A small audio captioner, trained from scratch: encoder patch size [32, 4], soap at rate 0.0011.
Rows from block 5 of the audio encoder, named by matrix and row number. Each number is 500 + 50 x the weight over its row's rms, rounded and kept within 0 to 999. All counts start at 0. Numbers have three digits each.
# fc2: MLP down (encoder.blocks.5.mlp.fc2.weight, 256x1536), inputs 952-1070
fc2.63:557448557591524530552552527456468402589564522562449562486460471542499463574550423494541497586438548458477512445512422453537575467508445461476503536533438503552464528510450464466577499460470443485553517590544494496524443545507442536468514569498503513502480587504510572503526495506561518632503647550503501502559513487501460528544443672480513601513463527586487
fc2.64:450495570445485480531517440489462585442478535467513521528522493488612460475529624461570514495635506623488491450489460403538454449563432444537513470498523484514493633506524528494528481494411482501530525482467554429526495509484489497514513543540497491523536522507459629532626565523494456585555499448514529540484520435464507466502506483480512501477429453453513
fc2.65:572586491484492468459456510528515607522491455597568539554550513583496478396550469617527564497518490513500562464471441543503523504444536549580549474489531546539476451439412532541474472516465504611467481533569455422479524484525390491473521548467459508493485463460553511509459511525541558416423468508510493426415552571453525553571468464572513563485492505594525
fc2.66:527459497550438467557413481477459524456529482468578603514453567631493410590511533503529423503475548520504480602469526458494465572486502437444479489519553507524523495490553472523528422530465507555465533488653523514530462487412480494498585532478421487563515510530536552494487515504574444576474537561525507461488459439503586564564512556561559609570544468512544
fc2.67:531538518469524533416522507472475532546520440479487548565547455526462498413543414478501452440396488474501580469460455438442488541519515525510440526494558564643528478471614452485415528457523583620480487494513555491506541512510540578510551533458483502536524554470586539525645468440544586472472611519516535519501533485530491576489551560520600487578563487490484
fc2.68:529546498547458471560486527620596586452408483453592534461451543611472596520574510500485572447537509553461516524422403502516466423485473573452619506537549505490586486473470411570541456512547453517502566519619552555482560505563383448477458559556494567519537535438428498572535503554524491491471535478559533439508441430469561517501546530521543565493518483556461
fc2.69:471457561531592573559541435475449474580603618506474502530475479552438429528525414488489552515404485500481535628590557450516541546521399429499553503512501635493512371525492464423524506502482511490467487450510525432514522556443483472481547606464478447412567547444465472490498489462567441373463616498467468513521572562568430571457548475467522525484469499472498
fc2.70:488523506467580455487508466444459459437513423474437465621539449514442492529512459466557420465492454435563505535440506506470515586430446494519578466500560515524497512527586510560523521453482495573509540515465590536576553523441382511479514471492418534549507538507456541500495487475494574489452552608503488444547383506521537592453481458483493434590539501441595
fc2.71:561461526539575423557474488435481464425618526463536468499469569466475487511377493506528474408540522507476492530352536448551567528415422512463498545484510541506528444488444389476457506385576518573414528537480460532555511510524405466450539468492433472439482561565569476461475504505534504476433559535453491492542426503451467539476505493554547495493466482548570
fc2.72:493488537490527517524511474498474481548532617454506541497535574455540545508448550437563514597571561517525548576583478396544487671505495466578490495477440538579481611531581540479512499500505506530492608559442553543528524496539562559414496506554470521540463630531428571537478531445492544575544592493554531511525470457518495515445497488501518467543450470446518
fc2.73:364408463462565459452534490503509510537450506536494394486549397457425453401442460433521466485551546591517458486534467491489587471507450458505509565454491448568479457498492479429419513625526506464427414540533452433422464542461505535529469565460536416493458522495513455436493601516455445484477542454491496515421582526528454444486458461371455458381478536480491
fc2.74:405430470501550474524445464454495664447520462457574490592567547502567471418581557448582518574508505516624502515510512422538435413533487486553532432537590525563518599536588416468464455484483511474485534511400537561529512507519503501452517536464431467492535480511455520519537500527511522491580566492487483432529552429457539498504504534510567508594543460488470
fc2.75:540493427476396517438531564500555467499479441557524591414385449527374579396509502519480495439486436460463528491542456559474503497526563598425504569522535469430503437504419581518410604519556524468560432513569447569473465523498565453487425462492646530470512497448488530445429523502441550446491355422535514477468514564518480502520510512440497427488503552530393
fc2.76:476504551465489453463513550537528543556461502474512526463406499555475462491421483536516469468393498540493531471470468529464495422496401493391449518516461424423429494481403486529504573439458413460510477402461437458461528471539454400437560519500483510527504479500499440561591562506506443498456464448499499497497503502446464477503500478498399450488519531542484
fc2.77:445469483560466544496524442448493458571503483493521562445439595562541538571550532487492514534469491480427409512562406504506490401543464586489485523530541425531537549540561586541496524518543472415612453524585463503490403484423488488502480515541568539427460485468430541543482487501418540580535495519575549461476519459587484502470532551431445544426487524503413
fc2.78:529539499532458371574483464451506485424528517506595526582517592574457440612490565489475551495467635513464558531431505490600465556465428512518583446465512484527485559490468355482460476496537521495445531536541426517490582483510383573435513486503539473485455536545536619474611553471503420504498585539472488503521509466479496548442405451497534489423468480522560
fc2.79:496493533564431575472535473493501593491526558535473447439451445499644506480589550467435519504566626553482530517551470483487495551593517474470511488552497472454533607463507522460568575569462514599517453508476497440445555563469515530537522467457536415521483554479497467449491490528493474460623472555484478466485580510498562524498471457480603500532479484509438
fc2.80:547445439495505405452464485540524450469517465533591543537501533482502528436416495472422486501503449500478513444442491522440500602471452567550505515498431385570511602477521541507495477368493557509459474475483449495484476500508430547489496491488535493603461522516583469505524541526446494405526487515502513563503545487507519496621541401525488515451385515463621
fc2.81:470433496493600515596541493405469509596562448539511518513459468538560567533541536526509435589465455478491536477571460443520512508518514512541450586468520497636492536482549476464500539364549528516502504454528558512536421496430418530453545494487431524511450511505516533483488476522457554537498493543514513490468509423478545604517531479455572476468453508510513
fc2.82:484499469445551463549454483494487396475423423451586487415586479523478540554460518477481431483510359517607539574443528482554476594457461495561479461511466577504471459520485482512499496429474466509425532497535504447549552484506423548506472532532494534480561494562444431494479498481566525489491523498497471502467437444457504496511484493473493592592444486522578
fc2.83:509525526457539478488511538511579431403503565507482477431463448453519518544387533539445476393562493469438531493467532572503532440460541577412515538586514478481536468443517538496527501536504553536476472557505504552474557549516475448482534398475578455503535534472521551497424565583510500390490454525454496497543443535542489504494485374548538416479518558504530
fc2.84:555574580490439544484552500534471502498504502543519514496492495481571447509487515541476491487395559455512513631516524496424473474424492520498532501545413519419520519463506455578561449508552530522480537525501515578547555372464414551467569409528497504527477495511567493518474490495478527505509446494513476497472486511483510541512536532544526524455505507526488
fc2.85:487453505503494543543583506428453464499566511491434496479445547598502465472484372521508473448503531540400472438460494467475508421549471413469432412392422500497417473472550533473455508499504442450516471477451503476480497537565413550558458469480533483469490608543391494428459530489516369537492504534438463483506541438522440485436473486377439539463415513544493
fc2.86:422436471550456572465526505510525419510506517541456412498440410524531543544488430513471428478467488569391568373567461532524536540550474448497462482487517457531449501470362590461425552558497499510571487468479463484455470510567596529511535515487541470508556488533469578488559550517390502401548456554458469440530481588526446506434451548485498484403557526529414
fc2.87:540498561467446493505463537547487542395534480500532590481500473531543538416481457504560575487613434503461512489521515483477518441459536478537556482579534445474517529479554506544483503489539480493450478587435493516552489517571472456509539460557513541551476412447404429526585558533462613556533496423564532490655437501442560455593574502556478556562528488465513
fc2.88:479450446557478567514484516519494646515578643530476481567449514419507514483579543484421619519542580577507534485543548504505528567599485495508515466491483493451506452432530429451509516512493524498474505458493462518465593525524627471507446558464412404533586590468490459504614501529417461500508484492479463511511558521511471494555468467539517581490455525549482
fc2.89:475531502418490570540514514558509635567536541492523529411530503518476413467489469537516593460557501496571446532535480534420496519533584537543420490581461401480471473489364482528556447564438422458441516476419481562486573455481482458542455544554534549620453448462508458540419537523506511413437529411557496460472537529424516523547514493542436524519519502486491
fc2.90:519561562520468564532522548475445556543456407530542458520599443575542530428529446513417509445469390495434479497490409511525564426513497496495468557505486460547552451459456558541504543557473482468514550451561354484423436442395482416415478567502444478584435458438541458504445496459530465515411530457470484492392557519439472524436499489459482540421437562502500
fc2.91:528420536468562455437534498509483512524442590499434474520556447491534461504510501535529443511423625510585564487500525469527506514454537435482471519468534535592441534533531456521457505481481492456505456578466477570492501575441512552537454531524552553536518514493587513483561548467455505425478450470533547546423580481452507436475516422476560432523554468389425
fc2.92:549521590514444506556491462601534340462489468452532522488445468438500548483486549501414559552541521540471545518437477471540511521478570522498506492524459457442524435505597543555505469515415507508469471555459548529520520529492584476554425474538481522522541534576517541561590570533551518473475509516519546473490509436553499497515564452405484446495474391444518
fc2.93:496475535502623492507579423486468417519528614468497527505559619573502351524608487518493463523464537478590474472492467440508507499542472432587559534482490616545492452485523500495483482398505560523502493468514488466524536503444481475496566489517478566447515545524506524491479469454544509611428539586493519498542512442537538565509489594535525557616501484586503
fc2.94:508548522453405548481479484545545546489501578588443418418456415491442457415487495575528579411581441538529522428458484497525495520482534503543473432439423421457446360485553500501403475513494465453473503513453454570459541427501447430607478532500570479519587601482393515472407491511586515463429449510482490505475518530485511482509499451562470485546565481459487
fc2.95:584533428521452451540462455421517425480535468530464518407480538559459519597560450610447551441472396438469532486444479524425445422485593500480486513487471464442445553387550527511491427531495492503481449427536449574459574563614482504468512448395513447562467520501537488436474498458450362463470476561431429384526561512469546441480398510519537490576528509458542
fc2.96:619566498523600492576457520552491517486526544530542498469542516462527483516394603557455574519486563492520524502510522483576550436514561527498549514544512523473563523625520468523459502418463504428494499447515465490536584526423453451502502511563496604478487500525497506550575476495465556402542517527572602541480539485504451549510582443537482452529504485434462
fc2.97:485552491473471505596442531495464578396550459528500539472492496434513478506438495462448499524330559604545627463479543479453500538597506499464556448544548454531488567517562495524469495516485452518387584523469496457576474576553495566532409476531511504516561507532460427474606570546462498479505465493550479553576425510503502461479533490544505515453506462435511
fc2.98:507498544517578555409496497505506558470470516580589472477541463432511457374424575421563561541422468532515491623513533516440518494462562475585523406535528475576470465397560581483462511574424479372511432476466512437391481494477446464566435452472539483604509472535467534483548491503541465471553463427451460482457497476458508423548439504407448515484485514409496
fc2.99:512505481558510536481553440518486599511473513524526540593587531510529476493560548455503595524499589558479560477561551442478475457567497431606550444502547493522530491447508547514473516469459505572473482495558581473534535529567454485501477497465548486620455469550551516452478539484534495602532538382474443562496576505474507457524478599523503570479464472528476
fc2.100:572529448562452501484518578510565480517544465542560577498436540556556590520515512489490487599484551504437476481541449546527529606485513582447568561551535523417516509542510508513529561550613545530535476564534480493515560566548527464488475548544539546474530560451547494476587571565433578513478387515580537576465519522468473570537543403421483487397448530538455
fc2.101:575533464463548393457497503544513580522483586535447528513521416523421487518564372557621470560592502446459522519487481518493485386504492561532404514524518604588457497487550538543577484440546572484517493537570565495456536532514444552503484555454446547445619518490541479508418554462546560570531494565497487443481534505523620585529450525525502535541590522499508
fc2.102:489560498531496461429448514436513435423522510541494463419507474361483519451416460559371479461457461435469520446622497543467526596547509423526488455504606533549505582400381549485536497549533504466517520414366567454422445513528540511511544475432494473450608484470377437446401489490404402458492497555439492601483454569485538556521494501516542396473547535466505
fc2.103:414491440513539475535521444478395509559503550497406533579532575578635422578599515466577401525547535510521537522539531429489473571546467377525520460437461523518523555519471482457495481485455465503475543398625397409576494444436562483497496568472459527530489530551439465456582422429560556500474506468476471503502530451408490471440511531459474542539460481481528
fc2.104:438476510570584449447478490517463513550450469552552552448486505509605528444522506512551460580616574545538514451584532517493555551500515434494512564443515506506505602543491528467583519552550464456565485466496541509492462508498518607585521579482480493434452521514564442459488551447444552573546517442495461454499575487451552429462509505537470475450501547577502
fc2.105:436418527474543499556567469476494535514569499487483495549550528492531470498555451420532495562435500473528494528454464448517503591524418465573531513459432522544432511542473536453416492478484526543467543474485564459514489532552483517431483495531501524524446546546497506518442469507513523610465481484545522462569572440506555486482510519525514470485421457505553
fc2.106:466451543490520506547468411427469524477565594400384520464517541595452486552579550474544517522522414456614532461455493448493451494465433470490529485555538527493426427469525457474462416402481499496413487495588429414512492548518465455483442520476453475532502505519468567470530570457518479545411580543464499484532469457551496498528455478491493534491477453497571
fc2.107:423436585512680462452419466484473508483432584448590454564585520484560457556514512382477463487399567541516567506433570432574435481522421487602502473478547545587544583528577486485472468458438512424460536508494482485514462515371465545397517527519419445459497537548548553533577465455508447464571589502431493541511440424521465540506528480384542532526362476486535
fc2.108:487519451516527566483453505468488442559527615482494451564534519626509491555543485488518453578446637448516559574563518467537443469536588460513600479505558658569473392475588549477473483501545531469576433575493488494503569504546504437466553542507544497545516507431490567476452389470478524525484520599493530522442526551559441601436493503509563504509533481495420
fc2.109:540523563469529433512509535416515531461444494493495610543549525403407564378408465491494508465571613441534503458579533471593508570484509512463484524512488511443568489585512523519562469446531461486524477551405509614518451428433550489475502469561556541470491402490439541524492474499515456497466541415543606576546525571475475505486516465465449414448511463500513
fc2.110:557534572442454448619467561603589517396515519444559543493434541492495504572452497548462437386524528477518483564400479516520445560507538540508400470494472442472519467508572529592455490452513485436436501592481445484523509530537452506535443424566526617452587513522566593579510590601479544483431489535579555612527412482506544571552534466521466502491529486461537
fc2.111:502551481562445563443560553547532497494518496534452467419479401594492537427492406549369515400420503427423511545511437597463544389454490492402496572582507466505546491478431521506504547460467475454519478452463470482487453560570508475515555517542522564466386437434511444527492533545471424474488449537556529420501389531537475505560569448527490545437556512541438
fc2.112:506473457530497495470436464487499563449461607410507469510535508478473485457503518445517456497406571533528502470431529483526467549499541441419599425421500545487511483379568427482467451506502481469481558641573503522511431431490437437483425512460482458495554477526510504452478433523550510545495522523458434490522544466539434527445434585482510520516513452448507
fc2.113:352434501480492512459557470450521544461419542481384482436511560475534473478513519445508439411566551515426500476489447514410506480545451505520481412450443502503415458489571524445420549531504459481566436531455562614518431458547549503524396403485557464455485553578352479433458531493531468464535572511471436508526610559561505413474446627552389494492504494494496
fc2.114:530516610437545446521437450483439543516495500429543536549590632514595472557540593485563445524517528468555547570507521418495399537475471506621453481488440600540478510483504503518467450468441561529466564496565483501595541459502423546457529572562446586453467516546496519546548489441601543460499546450531496547515456447437542498484565507566513585531393432491542
fc2.115:517539662438455454515521489459525603459485580444534596474527557605476438496549469532500543528505599492470581500446536500484438437538561542567572475442578514515447435540489432557420443550534553487461490540448481542473631511588394507459486528544456493449563557508442474551464463484565510521485510512484534517539567452495477509537509508541528481597497490478484
fc2.116:473458404461438398516503476503543526444541476456589559565520506467498561429509582495455470439438517528512537522368473507421423574550355543463494475462477529558445552475540436526477459487432447585531484504400509560466546513495434526417468466424537513549537427438533499460497451513438479516549497518478434434468498383436540468481471480456543500457517515451491